A small contrastive image-text model, trained from scratch.
Model: encoder norm batchnorm, encoder widths [192, 288, 432], text encoder layers 7, text encoder activation gelu_tanh.
Training: muon at rate 0.0016, 4500 steps.
Data: trained on dead-leaves pictures: piles of overlapping shapes, 15.9 epochs.
Rows from block 9 of the image encoder, named by matrix and row number. Each number is 50 + 15 x the weight over its row's rms, rounded and kept within 0 to 99. All counts start at 0. After the name is the row's rms in percent of the matrix's.
# convs0: reduce pointwise conv (encoder.blocks.9.convs.0.weight, 104x288x1x1), inputs 192-287
convs0.49 099:67 51 73 52 47 24 49 51 66 44 48 46 36 47 62 52 49 51 41 48 39 73 49 68 41 65 59 37 47 91 39 67 61 46 46 55 42 60 33 34 39 52 84 32 56 41 62 26 31 41 59 51 35 47 44 82 33 59 55 83 24 52 51 63 67 67 49 49 41 57 71 45 47 50 37 46 63 40 44 47 52 70 64 67 62 64 44 56 55 69 59 47 52 75 58 43
convs0.50 105:43 89 68 43 71 48 47 39 14 32 52 27 32 54 38 60 45 54 48 57 56 64 64 41 22 99 54 43 47 41 48 59 28 52 42 66 81 49 43 57 57 34 56 61 61 83 39 38 70 43 61 67 28 63 44 48 55 73 48 47 49 68 40 49 53 41 61 46 54 66 74 39 53 69 47 63 34 58 61 54 60 68 67 42 71 25 26 83 78 39 57 34 50 56 55 35
convs0.51 100:44 46 50 41 63 46 62 58 53 44 60 64 36 62 50 34 40 61 58 33 38 29 61 40 52 45 55 71 76 30 17 34 38 69 27 30 41 57 40 45 75 53 75 41 36 31 37 36 32 63 67 62 55 65 18 27 45 20 49 29 59 32 31 50 39 51 69 46 60 30 56 44 55 43 64 74 54 63 66 49 42 48 45 59 80 66 94 41 66 59 13 34 57 41 73 64
convs0.52 095:36 68 50 50 29 35 33 63 00 57 37 20 29 57 44 57 47 55 54 82 59 62 63 43 30 53 56 33 30 35 52 78 50 40 47 51 77 26 47 44 41 41 49 48 64 35 31 42 67 32 39 59 34 50 41 48 63 57 47 56 68 48 37 42 36 51 51 41 55 69 39 35 48 62 76 59 31 64 52 36 26 42 74 65 37 16 53 18 27 27 35 49 59 46 40 39
convs0.53 099:48 57 52 36 50 66 27 51 35 56 67 59 67 56 60 29 31 46 46 49 76 64 62 34 32 30 50 64 15 61 61 53 46 25 51 49 51 72 58 27 40 42 48 42 61 24 52 75 56 26 47 33 40 23 46 71 53 66 72 34 66 55 53 71 34 47 63 24 45 50 51 51 45 63 43 82 74 84 64 55 36 56 14 36 59 37 68 80 65 74 39 48 42 73 37 44
convs0.54 099:57 85 58 25 52 63 44 67 25 42 44 32 48 42 28 41 58 43 58 50 44 40 60 43 47 53 60 80 47 37 98 27 31 35 63 59 42 35 51 62 39 48 36 33 32 50 70 75 42 50 47 43 36 40 62 39 75 72 23 56 78 63 54 66 47 22 49 33 40 42 63 49 74 33 40 31 41 82 22 51 68 44 49 66 36 73 21 45 56 49 72 62 50 61 51 22
convs0.55 100:61 69 48 36 51 56 70 42 53 35 36 68 51 61 41 63 52 59 70 42 32 58 54 58 49 37 73 30 65 53 58 47 46 47 58 48 83 64 39 41 83 14 61 42 35 54 48 44 53 36 60 58 35 55 61 42 44 45 45 62 60 17 41 64 53 47 60 47 41 38 71 36 43 27 75 43 99 57 58 71 29 75 42 61 41 59 63 58 40 33 54 57 65 62 55 30
convs0.56 105:66 72 70 72 58 54 52 60 47 54 71 46 64 34 54 49 77 53 63 45 49 41 59 61 62 43 20 35 79 47 29 39 53 49 49 72 48 62 63 35 37 51 50 58 42 54 33 12 63 35 59 45 32 79 90 60 33 44 26 54 66 50 37 41 72 36 53 22 34 47 79 59 54 42 50 55 25 48 63 47 63 55 36 68 52 47 44 58 40 28 50 51 45 60 71 46
convs0.57 099:60 35 47 42 55 65 57 28 50 52 44 46 49 37 11 55 63 68 37 66 75 35 43 56 29 57 59 45 79 45 64 48 33 41 85 57 35 74 30 52 79 51 60 36 44 53 43 62 44 54 68 26 64 50 19 56 31 59 33 61 35 47 44 42 57 51 46 36 38 78 55 57 65 69 62 36 32 52 47 60 44 43 17 38 77 80 48 77 32 36 34 47 38 38 35 47
convs0.58 097:64 63 45 62 53 34 16 67 22 61 60 46 56 67 72 45 52 74 24 42 29 49 41 85 23 39 12 45 29 56 16 51 58 74 59 63 77 57 49 49 59 65 67 42 40 36 76 36 50 45 27 31 58 64 48 45 34 70 25 58 36 28 44 55 46 70 30 39 52 38 48 80 17 55 71 46 63 56 57 54 47 62 72 41 58 33 59 26 62 61 39 38 55 47 60 91
convs0.59 099:38 65 65 38 56 19 42 54 40 37 54 53 63 45 64 27 64 36 54 50 48 61 36 46 31 50 28 24 50 53 34 36 48 30 46 48 54 42 43 47 45 69 46 14 35 60 47 52 73 33 31 68 32 50 63 87 65 51 45 36 45 40 46 43 43 45 55 39 29 50 32 35 78 55 40 17 65 31 39 68 39 46 41 63 39 75 67 44 42 42 32 40 63 64 65 58
convs0.60 098:53 79 31 58 57 71 54 74 42 27 46 57 67 49 46 48 48 56 66 37 42 49 62 27 71 49 68 52 71 82 41 65 36 45 59 43 41 43 58 67 42 51 18 34 45 27 85 78 43 56 48 86 69 19 50 66 73 94 53 25 36 65 53 46 81 39 63 39 36 64 39 39 56 32 53 40 41 52 36 44 77 76 15 69 50 64 47 44 58 62 44 32 46 57 26 56
convs0.61 106:53 47 42 54 48 63 34 50 41 67 61 37 41 54 49 67 40 63 65 49 30 37 46 10 45 51 64 55 37 45 75 51 25 45 32 49 33 49 51 44 59 33 48 73 59 31 54 50 64 47 57 59 63 51 71 47 48 40 31 56 37 71 48 19 58 39 52 62 42 67 72 56 64 36 60 65 44 23 65 20 62 38 30 38 33 36 54 24 52 58 48 45 36 49 40 51
convs0.62 103:51 43 53 62 51 45 60 68 41 54 65 22 32 67 67 42 33 60 53 31 48 27 71 41 72 47 54 31 46 09 78 55 31 45 54 69 49 51 56 49 53 52 40 35 53 30 15 63 46 51 65 26 26 47 34 31 31 54 66 72 51 73 47 64 79 70 60 50 68 55 39 22 55 40 23 42 31 51 44 29 51 68 61 67 38 57 35 40 38 47 51 52 23 45 42 86
convs0.63 103:54 24 33 63 65 44 43 28 46 92 31 40 56 72 58 40 58 38 44 48 72 42 51 51 37 40 19 49 62 61 55 36 58 46 62 89 27 24 51 19 57 39 51 56 25 71 41 29 57 58 49 46 50 44 60 23 28 45 37 70 35 52 41 40 39 42 50 48 34 64 32 37 53 66 26 64 65 66 32 26 61 32 76 52 52 49 41 44 55 58 41 59 38 58 33 44
convs0.64 096:59 56 70 44 58 45 53 40 41 62 38 46 47 37 53 62 70 77 17 69 29 39 82 42 44 26 57 50 64 68 53 57 66 38 80 69 45 46 53 66 51 58 46 59 36 43 64 40 63 38 62 53 54 62 62 08 30 63 49 62 59 61 47 46 79 20 63 37 28 32 84 20 59 64 61 43 33 52 33 41 40 54 52 76 47 68 32 38 55 40 44 58 35 33 52 48
convs0.65 102:37 49 42 45 60 52 51 26 53 63 65 62 77 68 66 23 75 82 42 62 61 64 29 47 26 42 38 66 66 48 40 59 57 70 61 63 52 73 26 58 70 40 64 40 62 21 65 72 62 66 32 62 78 67 43 50 28 44 51 53 54 23 59 51 52 31 58 35 74 27 44 40 31 62 65 43 51 55 34 31 64 41 45 52 56 72 46 58 50 29 66 63 41 51 65 56
convs0.66 096:55 46 53 69 58 57 63 41 49 44 44 38 67 27 50 72 41 61 36 45 58 53 73 35 29 45 68 61 52 44 50 35 71 24 78 74 54 58 51 57 20 37 76 65 54 41 60 76 43 46 39 28 42 64 52 55 35 46 51 28 72 51 57 39 62 27 40 50 30 31 49 55 64 45 37 30 67 36 30 76 16 34 60 36 57 59 52 47 59 77 50 79 43 55 39 39
convs0.67 102:44 30 63 40 57 63 49 23 61 52 62 46 74 41 27 41 57 53 75 21 46 70 53 54 62 49 40 31 55 31 24 38 64 34 69 43 42 40 42 59 56 53 41 56 43 64 79 24 46 33 41 63 42 42 65 41 63 68 51 46 43 57 47 67 32 34 43 58 80 47 47 71 32 44 64 79 32 67 50 53 27 36 39 84 54 30 40 53 56 33 49 37 18 49 64 60
convs0.68 100:52 52 55 44 58 69 58 31 70 66 77 17 64 29 52 41 61 43 50 70 51 28 53 44 50 60 49 78 38 53 53 44 53 73 42 58 46 55 43 44 40 57 41 57 37 68 41 27 38 75 58 71 26 66 58 50 33 42 62 67 56 41 46 47 52 51 34 56 54 43 58 34 56 47 65 44 27 28 49 53 08 53 69 46 65 65 27 59 66 55 39 47 33 45 38 20
convs0.69 099:48 25 69 52 46 43 63 61 60 53 50 46 13 38 45 60 61 55 67 32 09 41 63 77 82 65 65 40 40 44 57 44 45 59 55 34 41 18 46 73 42 93 26 62 76 40 53 39 42 60 37 64 41 59 22 44 51 25 57 38 43 61 38 35 28 56 21 35 76 63 55 46 51 38 36 54 39 44 50 85 45 24 44 63 44 28 80 44 47 51 36 56 55 50 60 53
convs0.70 102:57 41 39 47 25 55 39 43 21 52 64 63 45 50 67 49 26 51 64 43 53 49 47 36 42 14 65 56 54 21 91 55 60 42 51 56 78 30 45 49 46 40 42 35 62 19 47 38 45 55 36 42 42 46 61 44 52 78 55 54 53 55 47 43 44 70 23 44 51 41 79 29 53 38 57 55 33 61 35 47 22 50 17 56 34 38 34 62 42 76 53 49 45 68 52 61
convs0.71 101:56 35 42 57 40 46 43 38 08 58 63 80 39 23 37 58 64 65 43 46 33 53 52 28 51 69 40 50 41 22 66 33 47 54 25 60 60 44 57 46 25 25 49 50 31 37 47 58 83 22 39 41 54 66 45 44 34 44 57 58 63 31 37 32 22 72 27 51 62 68 32 29 60 49 51 21 52 66 26 62 30 48 42 53 61 64 62 73 53 40 53 57 40 57 30 39
convs0.72 100:30 35 36 53 66 33 50 54 73 83 70 25 37 14 41 36 47 91 50 34 66 42 33 63 56 57 71 75 30 55 56 26 59 59 37 44 54 57 66 63 39 63 53 30 45 60 59 55 54 44 47 53 66 50 53 35 61 32 43 42 38 40 53 53 52 54 48 54 42 37 50 65 40 34 64 63 34 21 52 37 52 66 55 59 49 48 34 66 64 39 64 55 52 48 71 63
convs0.73 096:57 32 31 74 35 45 60 42 50 65 48 45 42 74 39 60 58 47 33 64 63 55 58 52 62 39 61 49 68 49 37 45 62 55 62 34 49 59 32 38 54 51 69 46 40 28 52 31 55 52 45 52 46 61 52 53 54 57 57 52 74 26 54 52 67 61 38 41 42 64 74 46 51 83 39 18 21 69 24 75 32 52 81 49 63 50 30 32 38 61 37 55 73 72 49 34
convs0.74 097:60 30 47 64 33 37 44 81 71 39 69 36 43 60 74 55 46 73 51 47 38 59 65 53 66 30 44 26 58 49 28 52 60 41 36 55 46 25 81 32 51 38 46 41 48 54 64 31 44 61 44 36 63 66 50 37 34 47 42 54 63 54 35 64 51 66 23 47 47 44 62 30 51 43 65 70 55 42 36 59 66 36 16 56 63 51 84 75 74 73 50 17 50 41 66 41
convs0.75 102:48 51 30 63 59 63 56 44 52 53 37 43 57 27 58 39 11 79 72 66 57 57 50 29 38 53 55 38 58 68 30 81 39 32 27 49 61 31 42 43 51 41 41 58 65 58 31 74 65 39 48 40 67 30 58 71 39 34 79 46 53 20 62 55 63 50 50 56 55 62 47 53 72 49 69 52 28 34 41 47 50 43 48 67 63 42 60 50 40 44 46 37 63 77 46 47
convs0.76 100:54 61 23 64 11 59 73 61 49 45 87 52 50 70 48 48 53 40 60 52 61 65 70 47 48 58 40 42 33 22 38 74 36 65 31 38 79 65 44 70 57 61 46 21 41 30 36 54 45 58 46 35 46 41 19 38 34 54 81 60 54 36 60 44 59 37 50 46 77 74 50 44 30 50 62 49 88 39 56 67 50 59 23 38 55 60 60 50 56 36 43 32 48 36 55 55
convs0.77 101:85 73 65 32 52 29 63 66 47 29 62 42 22 71 74 47 42 79 65 77 50 12 61 41 79 48 47 65 41 26 30 57 33 51 71 48 47 57 45 52 56 63 21 49 56 49 80 69 56 65 59 30 41 67 46 44 67 57 55 49 28 61 26 57 51 46 46 30 57 30 56 36 61 63 48 18 34 60 32 55 47 93 61 43 48 63 25 52 43 49 52 50 62 50 40 32
convs0.78 105:30 46 54 50 76 80 55 63 52 47 29 57 65 37 39 71 40 46 60 47 44 54 26 21 39 50 62 42 69 64 58 23 35 56 66 43 67 53 57 55 57 26 21 26 24 54 54 64 50 75 48 53 52 55 45 53 39 33 48 36 37 52 38 59 32 43 37 67 24 44 36 59 57 40 45 38 25 56 57 40 47 27 52 51 43 45 28 29 20 60 49 46 50 52 63 62
convs0.79 106:68 39 78 57 48 61 70 59 43 50 66 26 45 31 80 57 87 54 40 57 55 35 38 56 47 39 65 50 38 42 64 59 37 44 45 53 60 36 78 36 70 44 44 53 62 52 57 45 42 44 63 62 39 59 54 28 42 48 77 37 23 56 64 51 43 52 47 90 59 43 50 66 54 61 63 49 71 65 24 61 64 40 55 40 66 32 43 50 20 32 44 41 53 41 56 54
convs0.80 100:61 57 36 85 56 50 58 60 39 59 47 67 54 65 36 29 55 67 28 57 63 53 43 67 24 57 54 45 26 78 46 47 76 36 30 48 43 39 74 35 65 66 83 65 56 48 40 24 36 30 60 55 46 45 65 44 14 57 32 55 50 53 50 48 64 35 62 63 82 46 29 74 71 65 74 48 53 41 35 50 34 44 53 24 57 42 68 45 49 67 59 49 49 45 54 59
convs0.81 103:40 56 44 53 46 33 54 35 45 34 32 46 39 28 84 59 30 31 41 42 45 37 78 55 55 77 13 78 31 38 44 44 46 65 30 23 57 45 15 72 44 23 46 45 44 77 49 35 17 56 23 55 34 54 42 61 69 46 66 64 61 58 43 42 53 27 41 57 58 61 84 50 42 47 66 55 79 22 41 53 52 59 72 60 60 43 46 63 29 50 43 47 72 75 60 46
convs0.82 103:38 48 31 58 74 23 68 53 54 61 36 49 76 42 70 36 62 76 66 23 66 32 40 55 41 39 62 79 23 60 28 58 38 39 50 23 51 41 50 31 37 36 69 44 63 55 35 37 63 50 44 52 71 53 76 73 47 58 63 37 33 51 43 36 44 50 55 47 41 68 79 07 28 68 39 67 42 43 57 39 25 55 51 44 53 52 59 47 76 23 56 44 56 42 77 34